config = dict(
    encoder_activation='gelu',
    encoder_inner_norm=False,
    encoder_conv_stem=False,
    encoder_depths=[3, 3, 3],
    text_encoder_mlp_ratio=4,
    text_encoder_positions='learned',
    max_grad_norm=1.0,
    batch_size=256,
    decay_fraction=0.2,
)
Rows from block 5 of the image encoder of a small contrastive image-text model, named by matrix and row number. Rows with one number belong to one neuron. Each number is 128 + 24 x the weight over its row's rms, rounded and kept within 0 to 255. All counts start at 0. Numbers have three digits each.
Before each neuron's rows are labels from the 100 images, of 14848, where the neuron reaches its highest value: "strongest on" is what is common among them; "peak on" is the class under the peak. Only what is clearly more common there than usual is listed. The data: single toy objects rendered from many sides on busy backdrops.
# fc1: MLP up (encoder.blocks.5.mlp.fc1.weight, 640x160), inputs 0-79
# fc2: MLP down (encoder.blocks.5.mlp.fc2.weight, 160x640, transposed), outputs 0-79

strongest on: striped; green
peak on: part in the main colour
fc1.269:095154089132117144126116105075109115154115159161092171135075099145131094155133098163153110154111151144134164112092140128128128092128165140145142164121176158128160103139136146114139106130097103138098143126141144137154144124133171098171144088
fc2.269:131106138142130188111142129131149136107139119148164121144162128168123097103126128132128160090129106120097151154117119110110120101140163114146121084118110070116114106124151082146133135081137111105119084118091099178131135097129134113128108123

strongest on: striped; dotted
peak on: part in the main colour
fc1.470:115158146096148115093114143135108119081131093064142163107142108140104120101132118097128114122150097110132085151093119163095138132078132115115122105166102118115090138170109153064122144106122119109154127126095123120122145146176135137161107104
fc2.470:112096117135115105154151144121115115122096058154108124108130129124139164133133148110119158142128125155192141112139121127122134090094095172116131125140139131089116090116117168165085121120151101123123147112137131122118118157097062102119134132

strongest on: blue
peak on: part in the main colour
fc1.17:135091118187124119162094153142152117133120147133114095091076105121128101126108131119145115171103097127138153152128097114118114110128065127144105124117145101107139127146121129143141133101121107128120136131141134134143081113072136163095129159
fc2.17:150131115118090093124110139111109126100143094149116116115129120109142137139079084117169141127114130163107153160138139149106158137131121157150125116131119152147172117130084190126106128110157128102130129086114123142130105177127131130078149119

strongest on: blue; teal
peak on: part in the main colour
fc1.114:129097155067126112125127167139125140103109104107137156119129113106167072105100115129105182113143156169137132141115104117113123128125148109168138147089160150098087154121177131155109121161156113136116107116154129184146134093105089119109137148
fc2.114:134145111150143109168146145145090125137136127109093114096146122104115098125102126149111136119109192145156126141183127139130118181130131120083205142132148148128093112134115098146122116098134089126107152135096087114134110121137124157118115134

strongest on: metallic; brown; tree
peak on: part in the main colour
fc1.574:157128148120123130112088163132102145124130120115165133133150143150151101089094124140172145172144146101136135142137159121119113138121127140101099149157122146153150140137086132161089131113106140128152117108156110128135103119115155126092107105
fc2.574:092127131125097121112150107167116167105142129144121077152141122133136091135145138095137109166121171153108155119119111113134126111162115158140145139153127104132128114141163151137099137133134090150102134092181099139105155097113142135148128123

strongest on: dotted; checkered
peak on: part in the main colour
fc1.24:106135144172151160120148126113128109131137122133168118115146145125092120100136156117107075140116132131116146082127104141146098143085149138160136135185115102110110160118117187091082128125146126104141157127110134144152142132164130148121095162
fc2.24:128154147154139158148152106132142104140106082139167158099141098119128122122128129138150147154158146083157142116140104138137105130104088111125143118127143122111118123127099108151108125145128130127111134133153157133075157147065145117131123132

strongest on: blue
peak on: part in the main colour
fc1.564:143129119135109051130120125126127131125127144152070125113143067128125131134094097097149159102087132155114161118143156128138135103159134131130115125151146110133134108109156091115161137154175124170107150109152110115128150139142137124124113157
fc2.564:151159149115125133121162150167114160117136113095141083101162133140141132139087124157180187136122098104134106140129085133142137127099145126133164132130140114109108122127161147149120116092136141128143091123145117143123122116091139170169191144

strongest on: striped
peak on: part in the main colour
fc1.301:152120065075143125116131095160121121125120151120095137069098152136137121138148126124093078151147084137107106136128161109127134110113148151144151139123151132114136152142111125124138104060124141109099142133113131076144140129174161129121120132
fc2.301:125150102142150124104114150112129146125093143076128151152108122136090153111131145139096106108157115131085103123142122115130098104124186095103127122091123174126061107131157148141117112151159122134107157152178108179127132126105167101164158122

strongest on: blue
peak on: part in the main colour
fc1.84:131129130161129146145137123149119137157116138120158130151118099152147135110070099119177122157089127124101115137166108146153107138105095112115152134128125153113135093104167128129162111125160135175101088135146154164120148105104135102096117116
fc2.84:131154133107141092128147149118137113192123124116187129100152101128122129168104105174132172114123087091164102143142089163142159096123140104128113144093148099112154098139158107135130098147126139089157105116108101116103114110105137138157101156

strongest on: striped
peak on: part in the main colour
fc1.366:150136070125154136076120094111104128066119131165110096069118098126149103125161082140095125124143133143090128136141162121095153105117130088110149187125161154138120119162094109133151121101165108097118160131112121122121115159160177097134139133
fc2.366:124128113094150116115145106103119171085126118129095149172095127145147127104134098099146145103153099131118128096094151110119096124140129098144105117121092144120126119161125107147129096154135085113102132134102122145153084116152129136144144151

strongest on: dotted; orange
peak on: part in the main colour
fc1.264:148114133180117142143132158129142120118123160096125112116123115115138078164114177093154105112100123147152129104125160151112132147115125114115134131110073114111095132111130129076159167124122158101169110123130164103146109131157111143124109155
fc2.264:142113082115138107132176094144120101119140117082161149150129183141126136142088106073120111088140141118152125126129115138152132115114122193146166150132148106144154144105080140148145139161154097167125128128116119150128119155111151141161137125

strongest on: dotted; striped; pink
peak on: part in the main colour
fc1.344:114131149139157176102116145139091112103128121107110150117124172063098131095143130101112104141122114103137105113118104165116180163128150148100146138172127113089099105136141153124124098093103116119163111102122133096150124110176139106114154117
fc2.344:159141123113139131076155119142145118119142140124103143062095130097125137154115122120139119143147095128165129098125148140116134086140103083136136128159142136149115126113157116124163137169134157146150107112129105143122149141132137138118124111

strongest on: metallic
peak on: part in the main colour
fc1.531:123146136096085124151135133145153107172168127149115165165120123090136123132128118098114132118122143112091120124157165148116111093141071148092101093148119119132121161113134132088146167121150159113110104179129208108187138124129124135114122128
fc2.531:132122119146129084117169128161130096100114126119094123138195116116153154116108137151109103123124159116133141119124118093142195095170140119110148105110107127149126148128123133141144127119159139053135118122109152116134101147141168121099122110

strongest on: dotted; flower
peak on: part in the main colour
fc1.215:141152113158138157157124085148070114129133112160127157104131131114117141116109092136184174118173160084099105095183111189107110125109180101147141118121157103138141152105127107164114079151103176148094142144144132144113125165115122165124115143
fc2.215:134130148146098138142107146104139129104132133124121129070188089118156135077137131168101145140089089110106143151108149136168117134138136118132174140147095108143147121079145104106160155095109127169128109102126111140134141077166119156104152118

strongest on: metallic; tree; purple
peak on: part in the main colour
fc1.87:139149087093136149156073146169142138153131109105142143142102125128131110111141101111128105101105159140107088133105086138110125109154136136096131128134109127149125157148119165145061127096148157141100066161153176125069134081124096163146129143
fc2.87:106106141125105118131128134149094135104129127118132134136134152108120118172092122131126126149099130178144124065113160100117102126126168112133148155099099158111162118135097119096123138136133099133132139107151129128151205143150125133111132138

strongest on: candle
peak on: part in the second colour
fc1.164:078124122169122123137111123164139149132135137104177110148098101142116099138153137107115116150097175106144170134144138100115124132080113137099111172141137133100127133148167139115121131118124127107156108145125119140108152083126077114144102139
fc2.164:086122113158135134161095147165132148164118150127117102143124127139115183128105166126088145140150087163144095157150131133106146117123115107119131070116126149078112136119131134053089116131162116140087124141120108154112102183115125115137111150

strongest on: metallic; orange
peak on: part in the main colour
fc1.414:152114167132140155109121177142082103146107107104138114119110092148113124140129140112141148125077154102105172141131149154138148148131137137106136125144102128175122103192132123082127138167115133152146137138141136106150121096143114082146099178
fc2.414:112107111123152142099091145162126097113101099189153150160130169129138086137160163144135139167130131109160140146116114108165128107116108117075126149116157131149157131103148138131138144150131105124106133111107112119127151150109092139134145143

strongest on: dotted; checkered; teal
peak on: part in the main colour
fc1.447:094155137113127195161166144118088138119138129166106112098165102088118098107157142135149107124117172134123096132123088114151108151103158131114105136162147140112079140103135148110097111146091144100144144094115158140118120133166101126127113165
fc2.447:142123162126161081118128075095141140135151142148126109122100140131107152136131103143159140152141110103145106106117115136149163099146098107117144106131136093120152159092156108102152139123112134131128098133144144089148139093149093153164133058

strongest on: dotted
peak on: part in the main colour
fc1.255:117110134147108121125127113117119119117139112147137147110138113091168103113122117144125098181109119149178150122136102158136120133089102130144126133113106094132135135140132125122170110145105125168101148130119165128135103114139116144163128120
fc2.255:153095130103107108140145130133148140133092136145101120144125158120127163149094125123131157111109111125156147121138102096142094125135135106106091146075147142110107112102164108112090134108151118144174149096150137131100137124128133154126134087

strongest on: dotted; checkered
peak on: part in the main colour
fc1.546:128111142164076128181155153135114055130168133135124136111122171119143094094112126100089120154107141129119147123106092142127152144118124148101120171134178061134145125163130140163149104136141099130137115132109143136098131091128098101145137124
fc2.546:117123161143166140131150107178165133125131083117126142119121160090138129183131148142105132154132151098129103134112154129139127133169145087119157105145094146120132115101150132120120108155098116125157128108113095153111100171097130128112131142

strongest on: metallic
peak on: part in the main colour
fc1.296:156140128138111137124188149118134116127152149114147126116087136136108110110128115096082127113102097090150137133144168153125160119092144143136124126128112124120133149188143132115115130106155138147097101104115131116155120132114122097095165139
fc2.296:128150123077136089148120112103101082089099111143122122120120164128172155169137122174090123140116118138139174102127094105125154075134124089174110127128119125127162118059131134150140125137139118119120131142178071179109134182114159146147161142

strongest on: candle
peak on: orange part
fc1.475:129131131118130133167098128122103114071064138149121087115106113086147106174159138117118115113133139111150146120116130114135163098125122114117130109128132140098123133165116094122155127127095118164070133094100181087121128113108110140126110104
fc2.475:156180158164180144132138118103151155094100124129125133111139125152128143179128114099129171083090138119091100128119150161133116118168168092135086150079111139148115150155135115150137131133182068101136143164120121125124138132145125115100127137

strongest on: striped; orange
peak on: part in the main colour
fc1.205:141143109142125136149132125085119159140119112134114145108123172054123119101138122102088126143120146134117136142116123146152103152136141096128159189107160102105078125097082143167098112084119155093117172144130132097105145159190149112149113136
fc2.205:104113131120133162078109147126125147084124162116086110131127112134107146150121092111128134148129132120124151115118129105127137147081119104133108132165144166146094147128097119066110124167105129159166063125177132144114136129106140122083135112

strongest on: blue
peak on: part in the second colour; part in the main colour
fc1.596:096149110159162156107163128131169105107124111088139082122127115107082125118112131100182156115074160161116168110174108103139165086119146131124103114104123143136154142148096123137148126125110114104152150134121093172157099135133145144096121121
fc2.596:168109104129089149125115091152139129143159162098169180064124140116103145111125136152150115143141161144116135135130136136134126144113176162150148111122098116104141104104097121106142110105121146108168141134079116100099138126132095142118135125

strongest on: striped; grey
peak on: part in the main colour
fc1.606:163126126119118120151072108110117137110094163145101158085132125100114158134120176141132161148095096149068166141131130101098129121129150113125128097167119158125118082068131104132120120104158113132091133118140130153114112162130120184122131128
fc2.606:120144148118144116126093168145167110097132120082136126142152097127110137157098101098148113115128101150114095161171094107093087117161183167102165134121136105173102127116154144124118147116137129131110132108126097108168149126090098088131151090

strongest on: candle; orange
peak on: orange part; part in the second colour
fc1.502:102092114123160121158088117144091116113067151143113131095113146061119123149139157111096142114147130112156163114111129108133139071141158113107101132144154145117127126169108101148129126142131120147108148091121170104131144151080112118110134118
fc2.502:138189154166181153169119130099117164105107144125133109117141129160131157152151121103129136103103147142114125139139156163138116091159161137165071164092110128127101121129119118110138109159172095096110169098122149119155123128113114086104141137